config.yaml
arch: "convnext_v2"
crop_scale_min: 0.4
horizontal_flip: true
inner_norm: false
patch_size: [2, 2]
widths: [64, 128, 256]
projector_out: 256
projector_hidden_layers: 1
init: "lecun_normal"
residual_init: "none"
lr: 0.0086
weight_decay: 0.03
Rows from block 6 of a small self-supervised image encoder, named by matrix and row number. Rows with one number belong to one neuron. Each number is 50 + 10 x the weight over its row's rms, rounded and kept within 0 to 99. All counts start at 0.
After each neuron's rows are labels from the 100 images, of 14976, where the neuron reaches its highest value: "lies over" is the class under the peak; "strongest on" is what is common among them. Only what is clearly more common there than usual is listed. The data: drawn small creatures on textured ground. In brackets: how many of the 100, against the usual share in percent.
# fc1: MLP up (model.blocks.6.mlp.fc1.weight, 512x128), inputs 0-63
# fc2: MLP down (model.blocks.6.mlp.fc2.weight, 128x512, transposed), outputs 0-63

fc1.76:50 50 50 50 63 50 50 50 19 50 50 50 76 36 82 50 62 66 50 50 30 50 73 50 50 50 50 50 38 50 50 29 50 77 50 50 38 50 50 56 50 50 42 50 50 50 34 50 50 29 50 50 56 50 50 50 50 34 50 50 50 50 50 50
fc2.76:50 50 50 50 50 50 56 50 50 50 50 50 72 50 50 50 50 50 50 50 74 69 32 54 50 50 50 71 35 27 50 50 50 35 05 28 50 50 37 50 50 40 50 60 50 50 50 50 50 45 50 50 50 63 50 50 50 50 50 50 38 50 50 50
lies over: body (34 vs 12.2)
strongest on: starfish (55 vs 8.3)

fc1.73:50 50 50 50 50 50 58 34 50 33 44 29 50 50 62 50 50 50 50 50 50 50 66 50 50 33 56 50 50 50 50 50 50 44 50 50 50 50 50 30 50 57 50 50 50 50 83 32 50 50 29 50 50 50 50 32 50 50 50 33 50 50 60 30
fc2.73:50 50 03 50 50 50 50 50 50 50 50 68 50 50 50 50 50 50 50 50 50 54 50 50 50 50 50 77 50 50 50 50 64 43 59 50 50 50 31 50 50 50 50 50 50 41 50 50 50 26 50 50 50 50 50 50 50 50 50 50 50 50 28 50
lies over: body (29 vs 12.2)
strongest on: turtle (32 vs 8.5)

fc1.462:55 50 50 50 50 50 50 50 50 50 50 50 50 50 50 50 50 50 59 50 54 50 50 70 26 49 50 50 50 61 50 50 50 50 50 26 29 50 50 50 64 50 50 50 74 50 50 50 50 68 50 50 50 50 14 50 48 50 50 50 66 70 30 50
fc2.462:50 50 50 40 63 50 50 52 50 50 50 74 50 50 41 50 50 50 50 50 50 50 50 17 81 50 50 50 50 43 50 70 50 41 56 50 77 50 50 19 64 50 50 50 55 50 50 50 50 50 59 50 50 69 50 50 50 62 50 50 77 26 50 50
lies over: body (61 vs 12.2)
strongest on: starfish (26 vs 8.3)

fc1.441:50 70 50 50 50 50 37 50 50 50 50 50 50 50 58 50 50 50 50 50 50 50 50 50 50 50 50 69 50 50 66 36 30 70 50 50 50 63 54 70 50 50 50 50 29 50 68 47 50 23 73 50 50 50 20 50 50 21 57 55 45 50 50 39
fc2.441:50 50 50 50 50 77 27 62 54 50 50 36 50 63 50 50 47 43 50 50 50 32 50 50 50 35 60 50 50 50 50 31 50 50 67 50 50 50 50 50 62 50 50 50 68 50 50 50 50 72 50 50 50 50 64 50 74 32 73 44 50 50 50 50
lies over: body (35 vs 12.2)
strongest on: spider (36 vs 8.2)

fc1.55:50 72 68 50 50 62 50 50 50 50 79 60 50 50 50 50 50 30 50 41 50 50 50 64 50 50 50 56 50 50 79 32 50 50 55 50 53 64 50 65 71 50 30 50 50 50 50 50 50 28 35 50 42 44 50 50 50 50 50 60 50 50 50 69
fc2.55:50 26 50 50 33 22 50 50 50 50 50 23 51 50 50 50 50 50 38 50 56 50 50 50 50 50 70 76 25 50 50 50 50 50 60 50 41 50 50 50 35 56 54 48 61 47 31 50 50 61 40 33 50 62 50 50 50 50 50 60 50 41 50 50
lies over: limb or head (37 vs 1.8)
strongest on: turtle (30 vs 8.5)

fc1.84:50 50 15 31 50 58 20 23 50 14 50 50 50 50 50 50 50 50 50 50 50 50 50 68 42 50 57 63 50 61 50 50 50 50 48 20 50 50 38 50 50 50 50 50 50 50 50 50 31 50 50 49 67 50 31 25 50 50 50 50 61 50 50 50
fc2.84:50 50 44 50 31 75 50 50 72 50 71 50 50 50 50 50 55 50 39 50 37 71 50 50 50 50 30 50 77 50 50 63 86 50 50 50 50 69 81 50 50 50 50 50 50 50 41 50 35 50 50 50 58 50 66 50 50 50 50 50 77 50 50 50
lies over: body (29 vs 12.2)
strongest on: jellyfish (30 vs 8.6)

fc1.192:50 50 50 50 66 50 50 24 50 50 52 50 50 50 50 37 50 50 47 35 50 79 50 50 36 50 50 50 25 79 50 50 50 50 50 50 44 50 50 50 50 50 50 81 32 50 50 50 31 21 50 50 50 50 50 50 19 34 50 64 50 35 48 50
fc2.192:50 50 50 39 37 58 47 50 50 50 50 20 60 88 50 50 50 50 33 50 26 50 50 59 50 50 50 50 47 50 58 23 50 50 59 50 10 50 50 55 50 50 63 50 50 52 50 50 50 72 36 50 50 62 50 50 85 49 56 50 50 38 50 60
lies over: body (50 vs 12.2)
strongest on: spider (34 vs 8.2)

fc1.511:50 50 50 50 50 50 50 50 50 32 50 50 50 50 50 50 60 24 50 33 46 27 50 50 26 50 40 35 50 71 50 50 50 50 50 38 73 50 50 58 50 50 38 50 50 64 50 50 50 50 50 50 50 50 28 50 28 50 23 50 50 50 50 50
fc2.511:50 50 50 50 37 68 56 50 50 58 50 33 50 50 50 61 50 44 21 50 50 50 50 50 50 50 50 50 78 50 70 23 35 50 46 50 61 67 50 35 50 63 43 33 50 50 50 50 50 50 50 50 50 50 50 50 20 50 50 50 75 50 33 50
lies over: body (51 vs 12.2)
strongest on: butterfly (28 vs 8.2)

fc1.425:50 50 50 50 50 50 50 50 50 65 50 50 50 50 50 50 36 50 50 50 50 56 50 50 35 10 50 50 50 41 28 50 50 50 50 50 50 79 50 50 50 50 50 50 50 50 50 50 50 50 68 36 69 67 29 18 50 87 50 50 50 33 50 50
fc2.425:37 50 32 50 32 50 50 60 53 50 50 50 50 50 50 50 50 50 50 50 73 50 50 50 54 50 61 50 38 69 50 87 42 60 65 67 79 50 39 50 50 50 32 50 50 50 82 50 50 50 78 50 33 40 50 28 50 45 50 43 46 50 50 54
lies over: body (53 vs 12.2)
strongest on: large (59 vs 25.7); butterfly (29 vs 8.2)

fc1.350:50 53 50 50 71 50 50 50 58 78 85 29 50 50 50 68 50 50 50 50 50 50 50 50 25 22 50 50 50 50 50 50 50 50 50 50 50 50 50 59 50 50 33 50 50 50 50 50 50 50 50 50 50 50 22 50 50 50 31 50 50 50 57 50
fc2.350:50 50 31 37 50 50 50 50 54 50 40 59 50 50 23 50 50 50 50 50 50 25 47 80 50 35 82 45 50 50 50 90 26 50 64 50 50 50 44 50 50 50 50 50 50 50 50 50 50 50 50 50 50 50 50 50 38 50 36 50 27 50 50 50
lies over: body (51 vs 12.2)
strongest on: turtle (30 vs 8.5)

fc1.214:25 50 38 42 50 91 50 60 50 71 50 50 50 50 50 50 50 50 50 50 50 50 50 31 50 50 36 50 50 50 50 36 50 50 73 50 50 50 50 50 50 50 50 50 62 29 50 50 50 30 50 50 26 63 50 30 50 32 65 50 41 50 50 73
fc2.214:50 50 63 57 50 50 66 50 61 50 34 50 50 50 50 50 50 50 50 60 42 50 50 50 76 64 50 50 25 50 59 35 50 50 50 50 50 50 50 50 67 50 50 50 50 50 50 50 50 44 50 50 28 38 50 38 50 69 50 50 50 59 50 50
lies over: body (61 vs 12.2)
strongest on: spider (30 vs 8.2); beetle (30 vs 8.5)

fc1.203:71 67 22 50 33 29 62 17 50 50 65 57 50 42 71 37 50 50 50 50 50 56 50 40 50 50 50 50 50 50 80 50 50 50 23 50 50 50 48 75 50 50 50 50 50 50 50 87 50 50 50 50 50 55 22 50 50 50 50 50 50 50 50 60
fc2.203:50 65 60 50 50 60 50 15 74 43 50 36 69 50 43 53 50 25 50 50 50 50 50 50 50 39 64 50 50 37 50 50 50 28 43 50 40 50 33 50 50 50 50 50 50 50 50 50 50 44 50 50 43 50 63 42 50 50 66 50 50 67 50 27
lies over: limb or head (26 vs 1.8)
strongest on: dragonfly (31 vs 8); snail (27 vs 8.1)

fc1.399:50 50 50 50 50 50 50 50 50 26 50 50 50 50 50 50 50 50 50 50 50 50 50 86 42 50 50 50 60 50 50 50 70 50 50 50 50 50 50 33 50 50 38 47 50 50 50 50 50 50 50 50 50 50 50 50 55 38 50 51 92 50 31 50
fc2.399:50 50 50 50 50 50 50 31 50 50 33 50 60 67 50 50 50 50 31 50 50 63 55 50 50 59 37 60 50 50 50 34 50 50 50 50 50 67 50 59 68 67 50 66 72 55 50 25 50 50 50 50 67 25 72 50 67 50 50 50 50 50 50 50
lies over: body (34 vs 12.2)
strongest on: starfish (54 vs 8.3); dragonfly (26 vs 8)

fc1.440:50 50 50 50 10 50 50 32 50 50 50 50 50 50 50 50 50 27 50 50 61 50 50 50 50 50 50 50 50 50 50 33 61 50 50 50 50 30 50 50 50 50 50 33 30 50 90 50 50 50 69 48 23 80 50 77 50 50 50 50 50 50 36 50
fc2.440:50 61 40 62 50 71 50 50 74 50 50 50 50 50 62 50 50 50 50 50 50 65 50 43 51 50 65 52 18 50 63 50 33 79 50 50 47 50 58 39 50 50 55 50 50 50 65 50 34 50 50 50 50 50 50 50 50 50 50 50 50 50 50 50
lies over: limb or head (34 vs 1.8)
strongest on: large (54 vs 25.7)

fc1.421:50 59 50 73 50 50 50 50 50 50 50 60 50 37 50 50 50 50 50 26 50 79 50 60 83 50 50 50 50 50 50 50 50 50 50 70 42 50 50 50 50 50 50 50 22 53 50 50 68 33 50 68 50 50 50 44 36 50 50 37 50 50 50 50
fc2.421:50 50 50 50 50 50 50 50 50 50 50 40 50 50 50 50 50 69 50 50 50 50 50 41 50 50 50 50 36 50 49 50 84 50 50 50 50 50 36 50 50 50 50 50 33 24 50 50 50 85 66 51 55 50 33 50 68 50 36 63 50 50 72 50
lies over: limb or head (40 vs 1.8)
strongest on: turtle (28 vs 8.5); caterpillar (25 vs 8.4)

fc1.371:53 50 50 85 90 86 50 50 50 50 50 50 50 50 50 50 50 50 50 50 50 50 50 53 50 28 50 50 50 50 50 50 50 50 50 50 50 50 50 50 50 50 50 50 50 37 27 50 50 50 50 50 83 21 50 30 77 50 50 50 50 50 50 50
fc2.371:68 50 50 50 50 50 50 50 68 29 50 46 50 50 50 50 43 50 81 50 75 31 50 50 75 50 50 50 50 50 50 50 50 67 50 50 50 50 50 50 50 34 50 50 50 50 37 50 66 26 50 50 50 50 38 50 50 50 50 50 50 47 50 50
lies over: body (37 vs 12.2)
strongest on: jellyfish (35 vs 8.6)

fc1.355:23 51 50 50 50 50 18 50 80 44 50 50 50 50 50 50 73 50 50 50 50 50 50 50 50 15 50 50 50 50 50 50 35 50 50 52 50 50 50 64 23 50 27 50 33 28 71 50 50 38 50 50 50 50 32 50 50 50 50 73 50 50 50 50
fc2.355:50 50 50 50 50 50 50 50 50 50 50 50 50 50 50 50 67 50 50 50 50 12 36 50 38 50 50 50 67 50 44 50 50 50 50 50 50 50 50 70 50 50 50 32 50 87 50 50 50 50 37 50 50 50 50 25 32 50 50 50 50 41 26 50
lies over: body (30 vs 12.2)
strongest on: jellyfish (45 vs 8.6)

fc1.311:50 50 50 50 50 50 49 50 57 50 50 76 50 50 56 50 50 50 50 50 50 50 50 67 56 50 50 39 50 50 50 50 50 80 42 50 71 57 50 50 50 55 50 50 50 25 50 50 50 09 50 50 50 50 29 50 50 50 50 65 50 50 50 50
fc2.311:50 30 50 50 50 50 50 50 50 50 50 36 50 50 22 50 50 66 50 50 50 50 50 50 50 50 50 72 50 50 50 50 50 50 50 50 50 48 50 50 50 50 50 42 50 50 50 50 50 50 50 50 50 50 50 36 50 37 50 32 50 46 50 50
lies over: body (45 vs 12.2)
strongest on: large (54 vs 25.7); turtle (27 vs 8.5)

fc1.128:73 34 50 50 50 50 50 50 40 50 50 62 50 49 50 50 50 50 50 50 27 50 50 50 39 50 25 50 50 50 50 50 50 50 50 50 50 50 19 50 50 50 50 50 75 50 50 42 25 50 81 50 74 50 21 20 50 50 65 54 52 29 50 50
fc2.128:50 50 50 49 50 50 50 68 63 50 50 62 50 50 62 50 50 50 50 50 70 50 50 50 50 50 50 50 50 50 50 50 50 50 41 50 72 50 50 50 39 50 50 32 50 50 38 50 50 50 77 50 43 50 50 50 50 50 50 86 99 50 50 31
lies over: body (60 vs 12.2)
strongest on: large (59 vs 25.7); starfish (44 vs 8.3)

fc1.100:49 50 50 50 50 50 50 50 50 40 50 50 50 50 50 25 50 50 50 64 50 50 11 50 50 37 50 50 50 66 50 50 50 30 50 50 50 50 50 50 50 51 50 50 80 50 50 50 37 50 50 50 50 50 50 50 50 50 59 50 50 50 50 26
fc2.100:50 59 50 50 50 50 70 50 73 50 50 50 36 50 76 48 50 50 76 77 50 42 39 50 50 50 50 36 49 50 50 50 50 80 52 59 50 38 50 50 50 50 50 50 50 50 50 50 50 50 75 50 42 50 45 50 39 50 50 50 50 50 50 45
lies over: body (93 vs 12.2)
strongest on: turtle (76 vs 8.5)

fc1.174:50 50 50 50 43 50 64 50 50 50 50 50 50 27 50 50 50 50 50 39 35 50 50 59 50 29 50 50 50 62 33 50 62 50 63 44 73 50 50 50 50 37 40 50 50 74 50 54 50 50 50 44 69 50 50 72 50 50 50 68 50 50 40 48
fc2.174:50 50 50 50 50 50 50 50 50 39 50 74 35 50 50 73 50 50 50 50 50 50 50 50 40 50 50 35 80 50 50 50 36 50 63 50 50 50 50 50 50 50 50 50 50 50 50 50 59 15 50 50 24 50 50 50 40 50 50 50 50 67 88 60
lies over: body (47 vs 12.2)
strongest on: large (59 vs 25.7); striped (43 vs 16.7); dragonfly (34 vs 8)

fc1.356:40 72 72 50 50 50 50 50 31 47 50 50 50 50 50 50 39 50 50 50 50 50 68 50 50 50 50 50 50 58 50 41 38 50 50 50 50 50 23 50 50 50 50 46 27 50 32 70 50 50 45 50 50 77 50 42 50 50 64 50 50 50 50 76
fc2.356:50 50 87 50 50 50 36 51 43 55 59 50 50 72 50 50 50 50 48 50 39 50 50 50 38 59 50 50 50 50 50 50 69 50 50 50 65 50 50 50 50 50 64 50 50 50 69 50 50 73 53 50 50 53 22 21 58 66 26 50 50 50 50 50
lies over: body (32 vs 12.2)
strongest on: spider (36 vs 8.2)

fc1.120:38 50 51 61 31 50 50 50 50 50 66 66 50 50 66 50 26 50 50 50 50 50 28 68 50 62 66 44 30 68 50 50 50 62 50 43 50 50 50 50 50 50 50 50 33 50 50 28 50 50 58 50 36 50 37 50 47 50 50 50 50 50 50 50
fc2.120:50 50 50 77 64 39 30 50 50 50 50 37 50 50 38 50 50 53 14 50 50 70 50 50 50 38 50 50 50 50 50 62 50 50 50 50 50 52 50 35 50 50 72 55 70 50 50 50 50 50 31 57 50 50 67 50 50 42 75 54 35 50 50 50
lies over: limb or head (31 vs 1.8)
strongest on: turtle (49 vs 8.5)

fc1.506:50 50 50 05 26 50 50 50 50 25 50 50 30 57 50 43 52 50 50 99 25 50 50 50 23 50 50 50 50 50 50 40 50 50 50 50 50 50 57 50 35 72 50 50 50 50 50 50 50 63 50 50 50 50 40 50 50 38 50 68 50 50 68 50
fc2.506:50 50 50 50 50 50 50 46 31 50 50 36 64 50 50 44 51 52 50 34 50 65 34 50 50 50 50 31 50 41 50 50 77 50 69 25 50 50 50 63 69 50 50 72 50 50 50 50 53 50 33 50 63 50 50 50 50 50 50 50 33 50 50 50
lies over: body (80 vs 12.2)
strongest on: turtle (34 vs 8.5); pink (30 vs 8.4); white (30 vs 8.5)

fc1.324:50 50 53 31 30 50 50 50 50 34 50 50 24 78 50 50 60 50 50 78 50 50 50 50 50 50 53 50 22 73 22 50 50 50 50 50 50 29 32 50 50 66 50 50 35 50 50 50 50 50 50 50 50 42 50 50 75 50 50 50 50 50 50 50
fc2.324:50 50 50 50 34 50 50 33 50 45 50 50 50 50 65 50 50 50 53 50 50 74 50 50 50 50 50 60 42 54 50 68 79 50 81 50 50 58 50 50 50 69 50 50 50 50 61 50 50 50 50 50 51 38 66 50 41 50 50 50 50 50 59 50
lies over: body (67 vs 12.2)
strongest on: turtle (42 vs 8.5); pink (32 vs 8.4)

fc1.105:50 62 58 50 24 50 50 59 50 31 50 28 50 50 50 50 50 50 50 50 50 50 50 50 52 50 81 50 58 50 50 50 50 50 50 50 34 47 50 57 50 50 50 50 24 37 50 50 57 50 50 56 43 50 50 70 50 50 50 50 50 50 50 50
fc2.105:50 50 34 64 50 86 87 50 69 50 48 50 50 50 50 70 50 50 50 50 46 50 50 50 70 50 40 50 50 50 47 73 50 61 50 75 54 50 50 50 50 50 49 50 50 50 67 50 50 50 50 51 50 50 46 50 64 50 50 50 50 50 50 50
lies over: limb or head (25 vs 1.8)
strongest on: large (54 vs 25.7)

fc1.34:46 50 43 50 50 50 50 50 51 50 33 50 50 50 61 50 44 50 36 30 50 50 50 64 67 26 50 50 50 50 50 50 50 50 50 50 50 50 50 50 50 50 50 50 71 50 50 79 50 50 50 50 50 66 33 50 50 50 42 42 26 28 20 50
fc2.34:56 50 50 50 33 35 39 65 71 50 58 61 48 52 33 50 50 50 70 50 50 50 56 50 50 23 32 27 57 54 50 75 50 50 66 50 70 50 23 50 50 50 50 50 39 59 50 58 50 50 64 50 22 50 57 71 50 50 50 50 28 38 50 60
lies over: body (38 vs 12.2)
strongest on: dragonfly (53 vs 8)

fc1.298:67 50 50 70 50 66 50 50 50 50 58 60 50 50 50 50 50 50 50 42 50 50 50 50 50 50 56 50 50 50 50 50 50 50 20 71 50 50 50 50 33 50 50 50 50 50 50 50 69 50 37 27 50 50 50 50 50 50 40 50 50 50 50 50
fc2.298:50 69 21 50 27 50 50 50 50 50 50 50 64 41 50 35 50 50 50 50 50 50 50 52 37 50 41 70 50 50 36 27 50 50 50 50 50 35 50 62 50 50 50 50 59 50 50 50 31 50 50 47 50 50 50 50 50 63 50 50 50 50 50 50
lies over: body (31 vs 12.2)
strongest on: large (58 vs 25.7); dragonfly (38 vs 8)

fc1.179:50 50 45 68 50 37 50 50 51 13 38 50 50 64 50 47 50 50 50 50 47 25 50 50 62 21 50 50 50 50 50 50 50 50 50 50 50 50 50 50 50 50 50 57 18 50 48 50 79 61 74 50 50 50 34 66 58 50 50 50 50 50 50 50
fc2.179:50 58 50 47 69 50 67 50 78 50 50 50 50 50 50 56 34 50 50 50 33 66 50 76 50 50 50 47 50 22 50 50 49 67 50 50 70 65 50 50 50 50 51 50 42 50 50 50 50 50 50 50 50 50 50 33 53 38 50 50 50 44 64 38
lies over: body (52 vs 12.2)
strongest on: butterfly (25 vs 8.2); jellyfish (25 vs 8.6)

fc1.262:50 75 39 69 50 50 50 50 33 50 28 50 50 50 52 50 50 50 50 40 50 50 67 50 70 34 43 50 43 50 50 50 50 50 50 50 76 50 46 71 17 50 32 44 37 50 50 50 50 50 59 33 63 60 50 50 50 50 44 50 63 45 27 50
fc2.262:50 50 50 34 50 50 30 50 50 50 50 43 42 31 50 50 85 50 50 50 50 50 58 50 50 50 50 50 50 52 50 50 50 50 50 50 50 50 66 60 50 50 33 50 50 50 50 56 50 50 50 50 33 50 50 34 35 50 50 50 43 44 50 32
lies over: limb or head (35 vs 1.8)
strongest on: spider (56 vs 8.2)

fc1.108:50 50 50 50 50 50 50 50 50 50 56 50 30 50 50 50 19 56 50 32 52 78 63 86 77 50 50 50 50 50 50 50 50 50 50 46 50 50 50 50 59 50 50 50 50 50 50 54 50 50 50 50 50 50 50 50 50 50 50 50 50 50 50 50
fc2.108:50 34 50 50 72 50 50 66 50 50 41 50 50 50 13 50 50 50 50 37 50 50 50 50 53 41 50 50 50 50 43 50 50 50 50 18 50 50 50 50 46 50 50 50 29 55 50 50 50 50 32 50 55 50 50 50 50 50 50 50 18 67 16 50
lies over: limb or head (37 vs 1.8)
strongest on: snail (53 vs 8.1)

fc1.202:50 64 50 50 50 50 50 73 78 50 17 50 50 75 50 50 50 50 50 50 50 50 50 50 83 50 50 50 50 83 50 50 50 50 50 50 50 50 50 50 50 50 50 66 32 27 50 50 50 66 41 50 50 50 50 61 62 50 66 50 50 50 50 50
fc2.202:50 50 50 64 50 50 53 50 50 75 50 50 50 70 50 60 16 50 50 61 24 50 50 50 64 63 50 50 50 35 50 50 50 50 54 50 50 50 50 50 50 50 50 50 50 69 50 50 50 50 50 50 50 78 50 50 50 50 50 50 50 64 50 50
lies over: body (55 vs 12.2)
strongest on: striped (41 vs 16.7)